From a checkpoint of a small image denoising autoencoder: 32-pixel images.
Rows from block 4 of the encoder of a small image denoising autoencoder, named by matrix and row number. Rows with one number belong to one neuron. Each number is 50 + 12 x the weight over its row's rms, rounded and kept within 0 to 99. All counts start at 0. After the name is the row's rms in percent of the matrix's.
After each neuron's rows are labels from the 100 images, of 14976, where the neuron reaches its highest value: "colour at peak" is the nearest of a few named colours to the mean colour under the peak. Only what is clearly more common there than usual is listed. The data: gratings and oriented noise at many angles and scales. In brackets: how many of the 100.
# fc1: MLP up (encoder.blocks.4.mlp.fc1.weight, 1536x256), inputs 86-171
# fc2: MLP down (encoder.blocks.4.mlp.fc2.weight, 256x1536, transposed), outputs 86-171

fc1.661 092:33 63 43 29 57 54 58 46 49 66 57 55 41 59 53 53 43 39 41 64 64 52 33 39 51 55 55 68 45 61 39 63 66 73 51 51 45 45 60 51 48 59 44 48 24 28 60 31 59 48 52 36 46 57 60 48 42 62 46 58 43 62 49 57 40 46 55 54 54 60 19 38 40 56 68 53 56 72 33 74 49 47 53 62 47 36
fc2.661 091:22 47 59 76 46 73 62 80 47 44 64 72 39 53 62 56 52 29 54 60 58 51 35 63 75 56 52 54 23 67 45 60 63 47 34 59 48 40 51 76 26 58 44 70 58 44 53 75 55 50 37 32 51 59 66 59 32 61 45 61 49 57 64 33 56 54 37 48 54 39 40 30 33 71 48 46 56 58 31 64 71 57 26 72 42 25
colour at peak: brown (26)

fc1.96 106:50 40 45 74 60 60 57 62 51 40 46 34 62 33 50 40 48 42 46 62 30 65 47 35 71 46 30 61 50 35 43 47 48 62 50 48 58 56 84 74 63 85 50 63 52 56 40 53 58 32 65 51 26 40 72 23 39 65 29 55 70 44 44 55 43 57 61 50 24 52 53 45 66 65 54 38 44 59 49 46 58 36 55 42 47 55
fc2.96 076:56 40 48 51 57 34 47 54 33 59 58 42 51 55 48 56 54 38 51 55 46 45 33 46 59 45 51 48 65 60 63 68 48 44 65 47 46 49 38 78 59 57 67 67 43 60 56 58 30 50 69 30 35 58 69 52 41 42 70 44 39 50 47 68 38 72 39 52 51 37 32 45 29 51 44 54 61 49 47 41 61 59 33 37 62 39
colour at peak: yellow (26)

fc1.511 158:67 61 43 40 49 50 82 50 48 56 75 54 36 54 60 45 59 40 72 44 46 52 36 38 59 41 40 47 55 54 88 58 38 53 53 39 57 54 48 39 52 37 31 57 39 47 52 38 44 54 64 67 41 43 51 56 48 51 43 49 52 54 46 73 45 72 61 44 47 51 54 51 48 32 62 51 58 61 58 57 26 39 44 43 63 60
fc2.511 145:52 66 48 63 77 61 46 67 48 61 44 64 72 49 34 42 50 34 41 45 45 50 59 44 65 62 41 39 78 53 35 34 50 59 49 68 61 59 51 57 49 42 82 60 77 47 55 99 61 49 46 61 59 43 62 54 57 53 28 65 57 53 46 43 61 57 41 53 35 60 41 32 63 61 53 49 59 44 36 36 78 54 72 54 49 59
colour at peak: brown (35)

fc1.494 105:65 56 56 42 63 52 75 62 63 54 59 49 30 38 63 46 62 48 67 53 25 58 36 28 70 48 21 66 43 54 45 54 63 48 35 48 52 52 54 82 58 70 44 71 54 50 39 52 58 51 72 46 27 31 60 39 46 59 40 74 44 51 44 55 52 47 53 50 22 56 37 38 60 63 49 40 48 52 45 44 72 42 55 56 57 53
fc2.494 114:60 40 47 70 52 57 24 50 30 50 57 35 25 48 67 45 61 62 48 66 22 43 26 47 28 49 61 69 71 66 70 60 48 45 52 40 41 43 50 63 30 36 52 77 32 42 53 49 62 42 43 18 42 42 61 53 44 64 99 28 61 35 39 65 60 76 44 46 52 34 61 59 37 47 57 70 44 54 65 74 28 59 47 52 44 29
colour at peak: brown (47)

fc1.150 113:47 55 60 41 46 45 67 68 66 50 52 39 55 55 51 41 53 39 45 59 40 45 53 24 63 47 25 58 53 46 59 69 55 64 50 70 57 58 24 56 40 57 54 61 60 52 48 66 56 46 71 55 27 52 53 51 36 40 37 53 26 52 48 55 40 67 51 48 17 24 54 49 71 51 54 34 47 57 53 50 53 42 60 53 59 38
fc2.150 090:47 43 56 34 66 35 48 43 31 57 22 38 65 47 53 78 52 39 45 57 72 44 49 33 60 44 54 53 72 70 41 52 60 49 53 52 57 32 59 50 56 44 59 77 35 54 46 51 55 45 54 28 42 62 58 63 43 54 76 48 49 41 33 50 41 75 53 52 55 36 43 54 30 40 42 59 60 45 48 45 50 46 45 41 51 25
colour at peak: purple (43)

fc1.635 131:49 39 61 57 65 76 23 53 57 54 67 26 53 48 56 53 28 49 71 53 60 56 41 54 58 49 32 50 54 52 48 50 66 77 51 39 50 66 50 46 25 87 51 34 58 36 27 54 34 57 50 57 31 40 52 58 41 61 54 37 57 57 28 53 40 72 49 43 34 29 45 43 56 51 33 53 70 57 60 60 71 49 49 47 35 34
fc2.635 135:53 43 63 64 47 56 45 50 49 44 62 28 44 52 39 32 49 52 50 55 64 50 36 67 46 51 52 33 50 59 56 34 52 84 49 37 50 70 48 37 39 35 53 59 30 30 55 53 39 50 22 63 60 53 49 58 48 49 66 77 53 45 34 49 33 78 42 47 49 49 61 52 59 53 41 52 51 51 41 69 50 56 43 54 31 40
colour at peak: brown (66)

fc1.263 114:44 53 48 63 69 57 77 46 58 67 52 32 37 39 66 56 44 44 47 55 50 68 46 24 80 53 24 66 61 55 47 48 63 45 62 31 51 57 62 67 49 84 45 71 57 47 49 52 48 60 75 50 30 22 59 38 30 56 28 61 58 48 48 52 44 49 72 40 24 46 39 47 54 63 49 40 45 53 46 54 58 42 66 53 42 46
fc2.263 098:41 52 41 69 59 57 34 26 51 45 66 43 48 38 69 58 54 44 60 42 25 58 57 64 23 53 67 48 43 39 42 33 50 45 42 55 38 52 56 59 59 32 63 59 46 63 36 39 46 56 41 42 51 50 54 24 52 48 60 55 32 43 55 37 55 69 58 47 61 49 52 56 87 47 48 67 57 49 48 39 31 69 66 45 36 11
colour at peak: black (70)

fc1.670 108:49 42 67 60 54 71 50 84 43 51 54 48 44 56 53 46 43 47 62 59 45 51 42 48 62 39 41 22 57 35 60 33 41 47 47 51 52 64 48 54 37 62 43 47 53 36 39 44 50 55 60 58 32 36 42 58 37 36 49 53 55 47 45 72 45 57 53 64 40 50 20 38 30 46 72 39 48 67 65 36 50 42 54 55 40 38
fc2.670 137:54 51 58 69 42 39 55 53 60 47 54 29 45 54 39 41 23 51 52 55 47 50 48 44 42 48 55 47 55 78 68 35 66 55 49 38 50 66 54 41 36 35 56 58 59 02 46 63 49 50 42 66 62 59 49 67 31 64 58 53 57 47 36 45 50 57 70 52 52 70 38 69 55 44 31 62 49 47 44 54 55 68 39 56 38 43
colour at peak: brown (50)

fc1.570 109:54 43 43 38 39 50 52 40 55 37 53 39 62 52 62 43 33 44 64 62 33 40 45 43 41 57 46 69 48 60 42 50 49 56 42 74 57 45 50 56 33 55 52 51 70 50 38 52 29 52 57 67 64 45 82 64 36 58 44 42 32 42 50 42 51 47 80 41 42 38 23 51 20 48 57 64 46 57 41 84 55 39 47 51 59 63
fc2.570 133:54 63 65 53 42 68 61 68 55 45 40 53 50 54 49 52 34 68 62 83 48 49 47 75 38 43 61 63 33 67 42 44 72 48 39 67 69 34 49 87 53 51 57 61 64 45 36 35 69 50 66 40 50 59 78 43 26 52 72 33 52 45 54 62 41 34 26 52 54 48 44 49 31 55 49 63 50 45 49 48 57 53 41 43 58 44
colour at peak: brown (25)

fc1.686 087:62 45 40 35 50 33 59 41 54 39 34 50 37 49 29 60 50 52 40 51 58 49 60 33 52 32 39 51 57 49 39 68 72 52 28 68 61 49 57 46 64 40 58 61 65 43 59 57 58 54 46 52 46 59 54 61 58 42 52 52 54 80 40 47 42 48 48 80 42 56 46 63 73 65 44 32 26 39 67 64 50 48 50 62 58 44
fc2.686 106:29 66 55 44 56 69 47 48 31 55 72 53 46 53 58 45 27 63 69 43 44 52 21 46 36 68 47 40 43 43 53 52 55 54 71 42 43 53 54 55 53 61 48 39 46 55 52 14 50 48 48 42 53 38 55 28 51 53 16 62 83 47 44 61 53 57 66 40 47 45 40 56 51 37 45 61 51 48 61 36 51 50 36 45 45 72
colour at peak: pink (28)

fc1.174 109:37 53 55 58 56 63 75 42 83 34 64 43 56 51 56 52 39 47 65 50 38 72 53 41 64 48 26 41 64 23 52 39 61 46 70 36 60 55 48 68 49 80 55 65 38 49 52 55 54 56 71 65 51 30 49 28 33 56 21 32 56 42 51 53 43 57 51 38 25 32 36 41 59 57 57 35 48 41 53 52 59 65 60 46 49 46
fc2.174 115:51 56 54 68 43 33 59 23 64 45 76 49 40 49 62 31 66 59 43 59 25 49 20 70 43 46 63 54 51 52 66 63 44 30 57 13 42 63 51 58 47 50 62 49 29 46 46 30 46 48 75 65 49 31 45 55 33 52 65 35 48 39 67 62 50 73 46 51 60 70 52 69 51 40 35 65 40 50 62 60 39 36 53 40 51 54
colour at peak: black (62); brown (37)